A small image flow-matching model, trained from scratch: 32-pixel images, arch unet.
Rows from block 4 of a small image flow-matching model, named by matrix and row number. Rows with one number belong to one channel. Each number is 128 + 24 x the weight over its row's rms, rounded and kept within 0 to 255. All counts start at 0. Numbers have three digits each.
After each channel's rows are labels from the 100 images, of 14976 (inputs lightly noised), where the channel reaches its highest value: "strongest on" is what is common among them. Only what is clearly more common there than usual is listed. The data: procedural textures in two colours, tilted and lit. In brackets: how many of the 100.
# convs0: first 3x3 conv (model.mid.0.convs.0.weight, 192x192x3x3, each kernel summed), inputs 64-127
# convs1: second 3x3 conv (model.mid.0.convs.1.weight, 192x192x3x3, transposed, each kernel summed), outputs 64-127

convs0.190:170100118119120156119129143128095117115112121117128117098135147117187150144110154134189144119192109134134125130150137130128082150132127130148112153086124099133119112103181131151127147172133152
convs1.190:098143181132127125125133134146132107142113110139124138146065098115115159140154130113145149147101134114106137109067146120142154121135101113122122066158173151177136138132118129150137147101136097
strongest on: black (44); white (41); ground colour: black (41); pattern colour: white (30)

convs0.76:133107125129127145136153136117102129153122119123112145118091124151129135131203110137193112112131125119160121124142134120123159159122145126141150134094081111141141136158127118148136125117129184
convs1.76:143122128117149135134105118139150132122135132117129081114135142114133118088059125144074132125133107107132117141119134115131110136107111117146141150130184126140143123101132148112105099150125126
strongest on: seen at a slant (67); black (56); pattern colour: black (35)

convs0.65:191133129128127112117132110128135126089144128127128092125139130101075079126116129126135125115099127126121125128171128130128111135127141134129150145157128138049120130119101124140131121134142137
convs1.65:136127118135134139138109131134124121163136129119125149107137113124161185123165115118132124106144125132122126121064134131121136136131109121142133124108178128243120138126119147109114141142119126
strongest on: black (42)

convs0.159:153129120122125212145109118131131121120153130128136192142206092142103177133109128129148151129133133127085131126140126123141064150127102131132142162141097154128130123117116129121135153096123149
convs1.159:145121151145134081120167144108118138134139125130105053115080147130146083130151133137116116108160128131143096136137130128119178108139170108153128117133181127182140115147144124159114115157131109
strongest on: black (55); cloudy (38); pattern colour: black (31)

convs0.40:152133122126131136126129123131129118116114127128127136127157089109097108132125113133163133111128149130098122125180122133136105123123193124126116106149115133088126124145136125166136140098134166
convs1.40:117126135145127149124137111115128105148152111119117129110102137115141156135165138134100109116131124142126112111086137121104152125132058106126137177102166109181114114134122133116108122165136107
strongest on: black (50); ground colour: black (35)

convs0.95:178118148114127131122126133136122133068108151127124133115086132116126100133079209134112124118134144141130126106085144140106100179099123120128129154156100151150124127127149129130131131151176131
convs1.95:095121111127125139144178136135116126117136111102125127125192134158128142139122097096185122130120136129132134142190116126120129107108182151142113193122064119074138125137138110122117141106110154
strongest on: crumpled (100)

convs0.187:183116119131129142105182121120161135110111124121134098130071103104069138127120168127110119123121150128137132124134122118131112096126129137123159110172132156104129136101106129160126148135143089
convs1.187:125146138138111124141085121133128127157168125149134134128194103122162132128147104159126125107155142129127120138133125160139105165137155117160124137124144136199121158164142172119108132172124186
strongest on: black (99); ground colour: black (71); coarse scale (65); pattern colour: black (28)

convs0.83:224126131124128120114147115120141121076104132128124092133102114078066113128104144127103137124081125128121133131156127134132114113127158137126142088181139151069120133106115128128131132119155105
convs1.83:113131116147119129136095127133118112157139119119124132110159131131155149134176114126153121099152129139128116122075137139116138142127091105145140168092165119230122134143116137128119130148107152
strongest on: black (87); brown (63); ground colour: black (57); ground colour: brown (32)

convs0.166:110138131127131065104154117136135113082111129133118122123141189127111109139144144122136145124093133126166132130111128136120174121127125130122121162136193165144117133132130118188128115139139086
convs1.166:170128151133136166156101130135142139139142150111135146112132137127184160109150132163125127113157109165162154124140135133119138140153145102126144098128082116147144147107116134076139128144115207
strongest on: crumpled (99)

convs0.185:133106131130123092109179119124163127151125126133139103136096125124111116121125132130137075125149161130179134122163124123120085129125143139125166134126120137128122133113124130132135123167109166
convs1.185:116150158130112147147097113138139139114180138166159149156171071111133115133157133152088147129137155135115137160115147157161110135143151141139136109168151167133141148130143167121132124160148106
strongest on: black (99); seen at a slant (78); ground colour: black (73); pattern colour: black (26)

convs0.179:118144120124135122120081125108142134071098130144141081129103071108126168128125172125106137096148160117119141115150113113129134123128194115130113126123114117137128118100159125102118083119148191
convs1.179:128105112141126143134195123136132081155135131127116152104199150143148101131145109145136125118140130147136120134141140117129126120113073097154155176083157145126111119133114111146147131174113066
strongest on: crumpled (99)

convs0.191:151141128128123129127118129132126129153128126123130143067109144133132180123117149125064134117154144127113121128142125126110140084133127123126071139129155095086128132073113126163123132087126134
convs1.191:148118171104121140108159106126148113108122142089140113160157109113122090118156119137121100100089148129142130115121111137129096165155148134126148136149096150185123110172121127123110125137119140
strongest on: black (67); ground colour: black (40); pattern colour: black (27)

convs0.58:142132092124118132129170119133137115150176133140144150181138083127090100131125150102134088127129141112116131130137129121141046135128150131123119167179140150148110125129165124120125181153119140
convs1.58:121155117132088084121123148093147123068134114165125098082139108140148143146135119153130104120176140150104140152140125129129122116119092116142133101072146133140120137126112137103123087153113125
strongest on: white (38); cloudy (30); pattern colour: white (25); ground colour: black (25)

convs0.157:085125121121132066129114126123110122084166118127127106153178148157110100122163070120200109105123143129121128124160126134128123109131147115128152159112124140148114115126143123095120129130099154
convs1.157:178142119134138183137144154122153108161118119142109180088079090141151173128137151132073133119129119166130149117092126103152128147111103102121115110090137140146127135120138138144110119135129116
strongest on: white (60); pattern colour: white (35); cloudy (27); ground colour: white (25)

convs0.98:114118133146103084127125110133166094120179128132139143133159111108136086127118130129137101126160158107131126116109137116109106102124131137109136153153109123169105122107075129122156137189103101
convs1.98:163125103112129158149166130160118124114113116094124141123176147138135146110085152137136143128129105146129175092140139134102154123089160159093120163114106097072133140130142112122115126126116176
strongest on: crumpled (100)

convs0.107:136141132142122114097104121105131119136153101132115105135145120091125124118177165141162084095101156151110135116133117126132147085130122136126156135128154083253132130112076104125143140128057145
convs1.107:125128143142122152098171127133117129105104128122129114135161111135108119137098101102128130136123123145127140125184119135118132170126161145101122199131100138063111106128129109167112126137111146
strongest on: crumpled (100)

convs0.165:148129134141126144125158117132149134139094115127123154124149146094115143126122098135163132137144109119161129122145123130150128179125144141115072122103078111170136135172134119090144185079108125
convs1.165:114124123136140140127090124116116115099145109100118089142091138118159113114144142134119119114131112131138121127129136133099148113121128100123172144139154129119138123109121118135124090154113162
strongest on: white (39); ground colour: white (27)

convs0.91:128127138120135132143213155137127141113091110125123139142160113140085073132173130128149127114092109148098121135112146117130119159132158123126120143125151143166119138136137123123107191110135095
convs1.91:132117136156148114118071122123149127137144135122138148104068108124171197140141160125128113119167130163152120132168157152111100111143108121120156064119103132156139120102108134100135115170088142
strongest on: crumpled (88)

convs0.79:110143144137116120148118106129044148105121168131153082144107131099126107119156042116109135191111117132119137112124132117130108121112137128129131104115164160148125118118095143070137116084141160
convs1.79:144139112161114128105174128124103107128146112093135108145215117146121125127085099105135107110134126107133125129180107096111111145116173120112110196124102137084121129111134121175101117136119141
strongest on: crumpled (100)

convs0.22:130135116124129136125115134121153135165174128128107103098135121136185135128123135133103129128163153126090127125137133132126085130128139129133152136097145093077109140114125116092131169184139151
convs1.22:152145135143114133123136128148158123115108131142131154130133130111082151152153157147111136120107148133133151130104120124129142141112099134124134120124151147164131150153136142154112133143131086
strongest on: white (47); pattern colour: white (33); ground colour: black (30); veined (25)

convs0.161:127135122132140109120206135137126146127140113136121133157152116114103174118150126138163136142119114144140130139170129135119050175133160114134109142134120158160139126126134123069118163087113097
convs1.161:130126086120111127121090116133136097089099114108117127099095174129169069120122138155133121098150104150139109137110144147132193104102114130152167161100172124129120115139143111162110087160111141
strongest on: crumpled (77)

convs0.99:167118131125145169114113127116129142171121130132134128149178115167126098133164123137120080132130145127162133122155129134114094161124108128135120132110083105098125131149108127096131168146126176
convs1.99:108145106108124096157154122132136119097130120157146129118084106129094154116106133118126142104095125121122156152103143135149128114121183166120163100146196167163114127135134160128117116139149088
strongest on: black (42); ground colour: black (39)

convs0.175:170110144124130200149156140136139123151120150110122108110177098115130133147109112131124142156156138130136128133181137125127089186118144140125062110125115082139118119108125114108121135107105197
convs1.175:097128119127123107135081126117130127072131109117136113123052148136131119116143135117137124088116123131133124147063152144099179077124115124125172134131169150118148084119141129157142097138137087
strongest on: seen at a slant (96)

convs0.142:153127144115129091119177135137132137131120131122128131112164144115115132131192132141206136122169158118148128136176135123123133157115172116150116137134110104167142134112151130094129111098108157
convs1.142:125118159131141164129093105142141130102096140098132104103067141119177118107090115139084139117118081122154145143109153140136155131109084151119159164123166144116143116115133137144121121158160120
strongest on: seen at a slant (84)

convs0.61:096108131128141146140132127137088127127137125117120159145182171173170118135173111117168077100142113136101130124151128130132123151129134129123099167098080115151133130135149125143132107137103206
convs1.61:164113094105163151132112147127137120129141121115100121077138137137128116122089113114084139127142124147149119119103141115129100150091117094129135123078169114133126131132135150107109126142107112
strongest on: white (45); pattern colour: white (26)

convs0.54:215136142128124126111135106126144123070106127124137074131141119089095094120070130133110132119097112132148130131130131137127122144130126136128138101174136175058128131128106128134128130121142131
convs1.54:093126113143118109132082130126114116152146112127138140120115121133149163135174129117164111107147127130113120124079137133118144118124090123146140130100179116225123126133110123112118126136111126
strongest on: black (74); brown (66); ground colour: black (48); ground colour: brown (33)

convs0.137:088124149097142145128132111143150141197133120138134177124165114160155157116120161122140159108128154127087111121132132135128131150124123122138165154094136072191134118107105154107112124173125082
convs1.137:147129120120147136113103142124146134121119131138120130090049127128095131164138146131100161137139146166128135127055147143133121147120119093128157033102136139134141137136157132134132120132110131
strongest on: crumpled (78); white (40)

convs0.144:131164106141128065142104135123088134102140118130127172116119166162121175116139139114130120112129133136136118137097121132131101093148176119128138079130188106159119125121145138115137073112097096
convs1.144:114137126146115169096147107113147128145117156104158082120166107114143090164121132136159138131134161123113102156171137125111111156135049107136128197113073137134155113158107107117125130138111154
strongest on: white (47); ground colour: white (28)

convs0.42:181169139104123091088126143147126132105081133136126110121097131107111122134101166132178122135132145121152139135132124113112109156131109127125108167105156102191115109146117149141126166157142120
convs1.42:167125106139139155159169147112106139113081130113131131116160111169146131132090113122109129124139139163130140136118138131126104149127196115131129132134098098078130141135120125138146115134111163
strongest on: crumpled (100)

convs0.102:134118123133121131108109121123171136116129129136117127125074111149132130119113167118106154129132134116148133130069117119140117145132109128132107043122161149132134133118114137144131119181157102
convs1.102:053126098153108103139114131080126124166154103106144113118163129135153122151139105101167086111129153151107110131158130129096123080113114110152140152119103116132124113148112106108134120112107158
strongest on: black (69); coarse scale (61); ground colour: black (36); pattern colour: black (33)

convs0.96:186131110117150140131138143116106128096122133128117149171125131113131152130129173122138183142111119120108156113131127106133183153115145129129126121146156158195126134127138129145126160116140057
convs1.96:087152137162137119113124147121116143144117115104109073116107152147186116127124110149155110107152115149143121141140111170094149141126109112142129170115101084101150131166132106123133117136098228
strongest on: crumpled (89)

convs0.14:096119129124134099151149143128115120176145129124106157136145115118106100126169060125101122151160094128140133124151130135121117128138123111133160121139097119144123132148130141086124114112100117
convs1.14:152143123112142165126109112122139118082105142125118097097091119128152164098127164152088147107116118151132143134090160137158153138101168115132120116122186134148139106090142122148125105141132119
strongest on: white (68); ground colour: white (39); pattern colour: white (29)

convs0.48:146109132125128056121181126131145132113102137134128100124128135092095130126134124118105095131134143136169122120070133119131094175132199125127152111131109111161120124125127126122126125165130144
convs1.48:125140127130093164133067132116123095138152101140158138116141084134121125161134146135156122111146159135088127117215139140128072102110029130156148151102154149131125129156119144099112125148128108
strongest on: black (39); ground colour: black (26)

convs0.66:121131134147107124103117118113143122081084130120131164124085129144119163125110177132121139124108117124128131122117106135146153133136094141130131102144114150150140135120125123183138146114157124
convs1.66:156124091121164146118131130123127104148129160128112126082150147122121114121104093125081131143141138146127099139099136110152126164143164113151148136135159109130122144148148151131110141159115129
strongest on: crumpled (100)

convs0.84:144125130118128163141154117139105135123151123111127081166134130128158100126072130142091154119129087133066124123105136136131137128118111135125152143130149111097137138174108124142118090144103171
convs1.84:125132138152142120136117125151160136157138108125135153093132089121094165143187126116119110122110147125160103126156107151131102143115165115144116096102163125184148111103117108114124157114133075
strongest on: seen at a slant (65); white (52); pattern colour: white (33); cloudy (25)

convs0.20:127108095133127082125163108133112138110103131117129120127156111126098128098088150125132121113105161128126114105130125133127080133146146116159150146145077137118128137150121108135118129126067087
convs1.20:138119119126131144124172125150119125122124122101113139122204154139138149136095118118141138142135124128136133111169096123117109136103173131121103211136089121061133129141152110144116131131132156
strongest on: crumpled (100)

convs0.82:101120129151124150125190124133138138172135126131133153169134090085090106117154142129092136119147126113142118140180117117122052161113176124141119108163155109178114125089158114086115147106105116
convs1.82:126135110125111107109081120132131152055126115128150107108106184138144169143120126127153140108126125175131170142092139145128174093118085159130139144112140158111142106141136130183132072146133153
strongest on: crumpled (84)

convs0.37:137159106121135132132139138127121127141122116125117150105130174165123150135135126128166158137139137128120132120140128117135162113114138117119118168096161106170121121180107138168122189095131122
convs1.37:123143134140121136133085140126121140122127136113114079130092123130168119118135120156127127096129122130150106135112129146132134139126102119146142139130131113132150131128137109131127079160117168
strongest on: black (84); pattern colour: black (44); ground colour: black (40)

convs0.188:110135133135135112129110130099109125146061127125113111107112156178121129138137105127129155140087123122126131128067120137133181120130143126125119118108131114082123138180111116159139146119143107
convs1.188:176145122127121129143127089127123114124136106083135113107153139085160134106137130153136111110164103122133129111204077134116103147099090103120101163117133123188125159104121107110132109094103180
strongest on: black (37)

convs0.46:171093118148127211124127127091136108157123134113132103152103081166144110124100098121102121123135106128096139102142112122125143085118141126099084145116119132177110153127104161079131142132158142
convs1.46:147124121112142106107143136120108114112098106162108113114153150134113178096126117094154122115108128131139114144141121131136138141128144106132161207130137141129141101136123130158151125153116105
strongest on: crumpled (100)

convs0.148:150122126136123139103116123130136128096156126154133113125120092119107147124192143120118121132138163121152135133085102131122073125141190142118147138159172134177136108120124133113142102168131150
convs1.148:124135138134131158141138154139143137141101127153144135130150107155169147169105144135164141118156157155107148151171155136126145135145053124135149117127050128122144156170121148123120134138125162
strongest on: crumpled (93)

convs0.106:132127123131124154133154116132117120160092124134145129139137153149075074138136175126123148127123150122135123133143131138130134135130214141130129133141148120193124131165124142149135173106103106
convs1.106:144169161153152118086138089146134145078140149133144123135098122078163162128124150171138139144165111170149150135133128172124125148136058133119152143125128129127133137113131145120143091150102146
strongest on: crumpled (91)

convs0.64:138138156112143125146130125134088118090121146122127121101129170180091153147108175145161122120072120113113110135138125135142149111150144099149196146159153177158124125125105123174123127114116088
convs1.64:137101074138139164115145143148142136153121164128126133078171110104149137129095066104117129120180121142138122127127144130152098161110114099127093151118071119086136151149127132117115131136107192
strongest on: crumpled (94)

convs0.150:086121118125134127080147095106158118113143116129129113175117100121108173120117122119124137088105157133116128124169114115132178125149163133143136118148117178098140130091136138099126071133121092
convs1.150:175114108129136121133159115129133108155126137123126158100160145127115084131140113139137111110136133146150126116146121133121092159128132128133139157088126106192103145136135152136103167156137109
strongest on: crumpled (94)

convs0.17:150088148127132182145181132141126121105130147129133161181169080124127131127181105118182138135117137129089130129158124118125103163121142131135124157126119135170134115170155132112138106144097147
convs1.17:140136140139133119121089127133120136139138117136111119106064139129130139134135171144111112100133132142163135141108133158105135119128155140139143094108157111138146099095133125118162129140141086
strongest on: white (40); pattern colour: white (27)

convs0.13:127120127130132025107153124112158122109138128131134115126118156102101104126160138124142065108095137133184134127156129135127102098132143133128142145118130116131119130128155126119125121174115097
convs1.13:145142125120101208136097130125119105136142121151163137118143053140148160147117106143140153132176131142095141127087146099149113154124111125132148128111142172143136149127124169124116124131132153
strongest on: seen at a slant (83); blue (36)

convs0.57:153128122130127153114125119123157134166138124133149163161126083104108171115151176113080139129148094120156122131130140108108163080114117123131102103155147161158138133099103118115122103145142070
convs1.57:154128101120120133119134138106112114105123132121102100111148124141108112134093086107138132124103126131112109114109118095136086158119171112111130177111115098088090140151127143160098131132112163
strongest on: crumpled (100)

convs0.59:149113134120124109124136102121164125113135119132129137087098161121094143137177161124124118124104165118137101132148123139141139092132141147173118146102142112091138121141122118175144095154140122
convs1.59:163128109107106145148167114118125129108118131103128145135151128120132096112093117157118111124146116105113131091134122103108119126110160144121120109115140115121090133135130136126080114108123143
strongest on: crumpled (85)

convs0.118:158111136137120113081112119118168110090140146136139081109098136105150074141097143127088118124151119116167136121107107123131119114127156137116135099128143140114117132105117123090137124187137120
convs1.118:119140129111114147131129132131139117133120094142138132123144086098073201141134123111149118123110156128119145093127118123138074137103089119122121126110143148155112136160142141129104120122117105
strongest on: black (55); ground colour: black (52); pattern colour: white (32); veined (29)

convs0.173:166125150131126117116124126119142132176115107130134131154148065113101123124120148140116089125103156125155110140125134142148094145129161123130142106157118128129140132171118138123124205148122176
convs1.173:096125105152106136136156117137124136103145129179102120120128160134148157138137138133115136113170110151122134148121127128150118138139094100142138142105150129139132119107161164170116074130129065
strongest on: black (43); ground colour: black (27)

convs0.55:195121124121134086123142127123131127103134136126120146119078153095074155119096126125111132116101118130128135129164125115123132099129124131125114095159114120092124136117116133141131101097137073
convs1.55:133138105132133149118103125128121122141126111098122090095149096126166120112158121127137115099145119131118110121074130146113115150115146116148142168108168114220123127133129147133113134151115175
strongest on: black (84); brown (53); ground colour: black (43); pattern colour: black (41)

convs0.122:140161129116128143107146132126086152154129103114108085131097127121118176122125118141115095072101095165096121132135162138123118075124148105117114131171134096154135162112116115159100114117165138
convs1.122:166118102104127144151185130115138121124102126131105165120154131137096066136096119139146122127132137135130120117154118131145134144127187153138132141114120123073112127136134136137097134121122124
strongest on: crumpled (100)

convs0.97:161134137153121071114137149147115119134124118133141126131094080123124119126127119134090097123122140137160126154136117103107100123130088107131094112113144146137150126128131154140141142170155112
convs1.97:167121106115129137117139142115107099117081129128110109102166120155117168116079100125131132128108140132139110124134118126150090150113176107145138185121120100091117130144120142167132139141120149
strongest on: crumpled (100)

convs0.140:138126107123126141149102141117117128144127124133124105128115104098120164132077117137155155143130087122089141131182120145132135134125144127133146152113118093176138140173163124116125149114106198
convs1.140:162149136132144160127175136136162139129164114124128158126136140167151099139188161171087116098147136145147129130052153152145156131135124102150145112118138137159120127091145135136118107167135045
strongest on: black (38)

convs0.127:030115141113129159133152134128135131188089131132115108173148102123172138137119132127125105146168111134123130129158127141117157134125150141124099152104109082143133130132140122109130124157108086
convs1.127:165135119132153134125091116124135120111125120129114149103083103107103172138137155137095130136128131116127112127065143146140106128118104108127135034128186152167132111119123131116120139122109089
strongest on: white (38)

convs0.5:092122138114132065075197124106188155133125133146131142103131121124103142134129141132108085100150139137192114118187120122128085121129147119138103143119134131139139124125129120133110164177109074
convs1.5:167153137138148120128114091148127114090158172147158115121093115107155178134145177128124154117154106179122138119105142161129090133127127133141177125119105138154130133104125160118135093171104166
strongest on: crumpled (72)

convs0.178:087121119131133110130152139135127139132127124140120154164132117108128155109168143135102119129146131127089134130097139122129137084118105113136094106094066104054111113156125115103113108111109158
convs1.178:210125146096149155114099108118116102119131138089121112138121128120118095110122104124126137113111141127151136131166123104120131154144168122138136124118178151191123111093112131136111137129148109
strongest on: white (41); ground colour: white (25)

convs0.80:106145131130122129138133130121119116109086145125131136141090129132109179126112123124170123120117122124112137137133121136130165124133131133131131088108106149103120128182133131171126137095124163
convs1.80:144117124139143150119123110122130123144167137117130110109154120127145080127120105141074126127126130141152108128112118131123099155142157111136137150128132114126115138100127128111103118163125140
strongest on: black (87); coarse scale (60); pattern colour: black (44); ground colour: black (43)

convs0.53:163124125133128173117122123133104117105075138125120120077090119109154127119139146129110145124134118134129120122069125128132127171131098131124107062164159145141131129153109129132124122143138165
convs1.53:078124092153122110145143146097121130146159107102125140111175127161122121148130092091193112130134152142127127124180113142097119102103154123165127170104074115112140104131144112124118132101121147
strongest on: black (68); coarse scale (64); pattern colour: black (37); ground colour: black (31)

convs0.169:097149103129126188127133130130124139146155100134132143124139112136129167130154139131197123086133158138065124126131138121138110103139154128128166117109099135115131134135103138145128128139110192
convs1.169:175118152129146099142109135098136129124085114136094115114098126124096105126127137132087121133103146132128136123115122137112141150115106112104099119115155119155100115156123127144090161133139091
strongest on: black (72); cloudy (49); ground colour: black (38); pattern colour: black (34)

convs0.149:152129124137133115150124127137167114145120142117099111103130149137128150136138182125112096119085183121146119142136121133128134130143132120102111135102170082100103162126124121156136146160118140
convs1.149:160133122120109150150138115140132121125143130106139157137143132128134109115117122157113107133154128106105140087123125107120138115106145149122136087118127126119102154122123144109081125103119169
strongest on: crumpled (72); black (37)

convs0.189:165131117129125123148155124125123124124148117130129193103138137104102172123133138125139117111134140131106122126117129127130077135135140134126133128125121085081127125087123129141130120082122140
convs1.189:134117140129112120107092126099123110157127099131123076131119077116141092163135122122133093126148149124100094134138123112113123118134106107119140152101167135184116120169087128113106145156120117
strongest on: white (52); ground colour: white (32); cloudy (27)

convs0.180:131151132135128140107151126122120129124161124113125074135144157156105124123162092145116150126121112132122121127201127134109119158129136119134118193117153175157141138128120100106142131138160110
convs1.180:149104148107137157140119122134137113132127158115118163118119150120140135111099137159127123091135124163164122119088141121145122134136149132126181127131126121184127136107138154130114123174132111
strongest on: crumpled (85)

convs0.105:159149099129127087128141139117115134150176120129130164111121122138106166123148166125189086105114146119149136123138131113121062153125156118129144136094174119186121137126127129130120160149154088
convs1.105:090151123162119138128131152124163139123117145138141083129138108135199073160117105156123120138174153139130106162143136137132155134127082132151122132133074133082148150177138110119137105169114199
strongest on: black (52); cloudy (35); ground colour: black (32)

convs0.43:137136144123136117103109123132145138124093141142116182102096139140120194135184209129133105115076165119156123137132128122137150103130165113122137123129141118158139130078091131129124123154176122
convs1.43:126108087113126151119157119141119128134102150127102065100144135129165061129071070128105135133157125145113123125152124112137091166133078118145100149097120105142118150172145132154125116119106149
strongest on: black (91); pattern colour: black (53); ground colour: black (38)

convs0.114:157133131116127184114171110130180129170106127134140166129172114111116151124122155126119132125113163119133139120128120125143088132119136126134091170122166137187126128108107112143131180130116105
convs1.114:115138146158124093129091146116099143075140123134098064094079162115160081134163108129165136115161119124133123122144139160110174103133133127128161116140138127127126108145151115151146086157132152
strongest on: crumpled (96); white (38); ground colour: white (27)

convs0.32:072124129130130134129156126120141140158120095114119115138175091162124125110162105133152106126115144122100127141181136128103093153125149115129136177134104125203136138134122135144121165170114187
convs1.32:166141124138152144132121155135137146105147127150117175100074155108134172157127175150103138131163139168132151126067139159156154120122117104129161070086169136126147138120163143118138083142122087
strongest on: white (39)

convs0.36:152110108132128096117157127120137130133112135131127089101096155125099143122153125134111120146093147118142127126145125123134120117128139118127110132166152080124129133110112118163131175120132173
convs1.36:126143137110118146139112121137132110124160119129140169127170099125158140105136132145114113103165118150132141130121125136139124158151141130146142129100126152192122164130144166112127106154094091
strongest on: black (39); red (37); ground colour: black (26)

convs0.121:113144116118143119139152144144109126141160120134112113082197178108130133150170118121201126161149150130127115157129122125140116142128150113131087119096121068155123109140125141123120161108113159
convs1.121:133144137117127129120100130109127111083094110125112125120048107135138156131109146137140138094123126140144155127106138131104162091128089136123139106102142147094127127124148126137117111122135099
strongest on: crumpled (81); white (46); yellow (44); ground colour: white (25)

convs0.154:081154132125123119149106139132075122102140120153125135109162181160151109131128073120166139129127119141081138129125125121135180105132159119117123132082102099131119112179108130153131096112110182
convs1.154:169132133124143146145130115124146114134097105134099133088097092092118208111114135118099129117125105125145153099148110114128106156121082124106098135119179137173108116121133116114101147119105110
strongest on: crumpled (69); white (48); red (37); pattern colour: white (32)

convs0.8:118143136114123149131166122136120123123115114104122083153129121116053192136108147138113147172091122125127125114175126127112102157113170126123105137175125191150152114126119145100126110099127085
convs1.8:125105094130117131118126123130125108128105129129126150102131175125163016122106125179145123092175107162143113118136136142137148130143125121141157169087151112157110142123157131140103112153123137
strongest on: crumpled (99)

convs0.104:209121141125134081120176130119128127089151128123125120125121158090058092131152149124130107117099138129161130124158125129122103147134120135121143113142120138131130131116127125109131135149153100
convs1.104:133127109131129163131074128150132122151127129121114133100148096138179172130123128132142135106153124135118123123075133139134124130130144112171147172103150138203126131135132165136108128156114160
strongest on: black (65); ground colour: black (35); pattern colour: black (30)

convs0.77:144114087130127159128094121138137116149107129106133169115182167107125150129053159130099115104109139122158124134112123140128119120135133128126082157145158138128132133120165127121136141103138077
convs1.77:113128123163136127127148142119115121121137119116081081087067144143166104158183106107128148109145111150125085125131138130108146140141107083126162124108136105142121125139122137171130101123103168
strongest on: white (55); pattern colour: white (39)

convs0.26:166136112126124136130137127131126123093160132132130136131088073104093136139143161132119110130126132125131129122154131135134064121124141134133165127107110125136129128082156126111134083118112169
convs1.26:129130146122122131113131103102172120147147122141140125149182093134139108165119125130113104114134161127113109157101146118149114128142122132162146134115176146177118110162128152135118157171136054
strongest on: black (51); ground colour: black (26); pattern colour: black (25)

convs0.52:123134119136122106140115134108083124112141123115115157118136137167105171118175094117141113137100129123159137131215132126122088125132153122117122137132123099104121139144136123132124130107150108
convs1.52:118151112148118134135143126135134103138109128095126103103113132122176077153115127150114120101139127162101107146054144125104141135127102119130146165086131115143124141131119120133125109165114161
strongest on: black (40); yellow (38)

convs0.69:126117141108143103159106129128056137137104120127127117128135134132129137129168116135145116139125108136120110120104139138141089142114138121108113124155158151165140109074151121120145144076131174
convs1.69:140095110134143171114162129129140126151108148117104151098139128126163115148105109121093132130140133162137134110112151096132139142111122103133120137095089119120132120132118132102138124156085131
strongest on: crumpled (99)

convs0.181:219130137125120116099116107134150120088112129125135094156145088078084116123081156133091110106095131129144128126153130130124119130128145136125146100164117182101129132104094126143132122141128152
convs1.181:089134113144121111127143135121117121143148119124119135091107144152137139142181116110164111109153119143113129117087130135115137136126097119155132156088207099206116109156123144118135121136114107
strongest on: seen at a slant (70); black (51); brown (47); ground colour: black (35)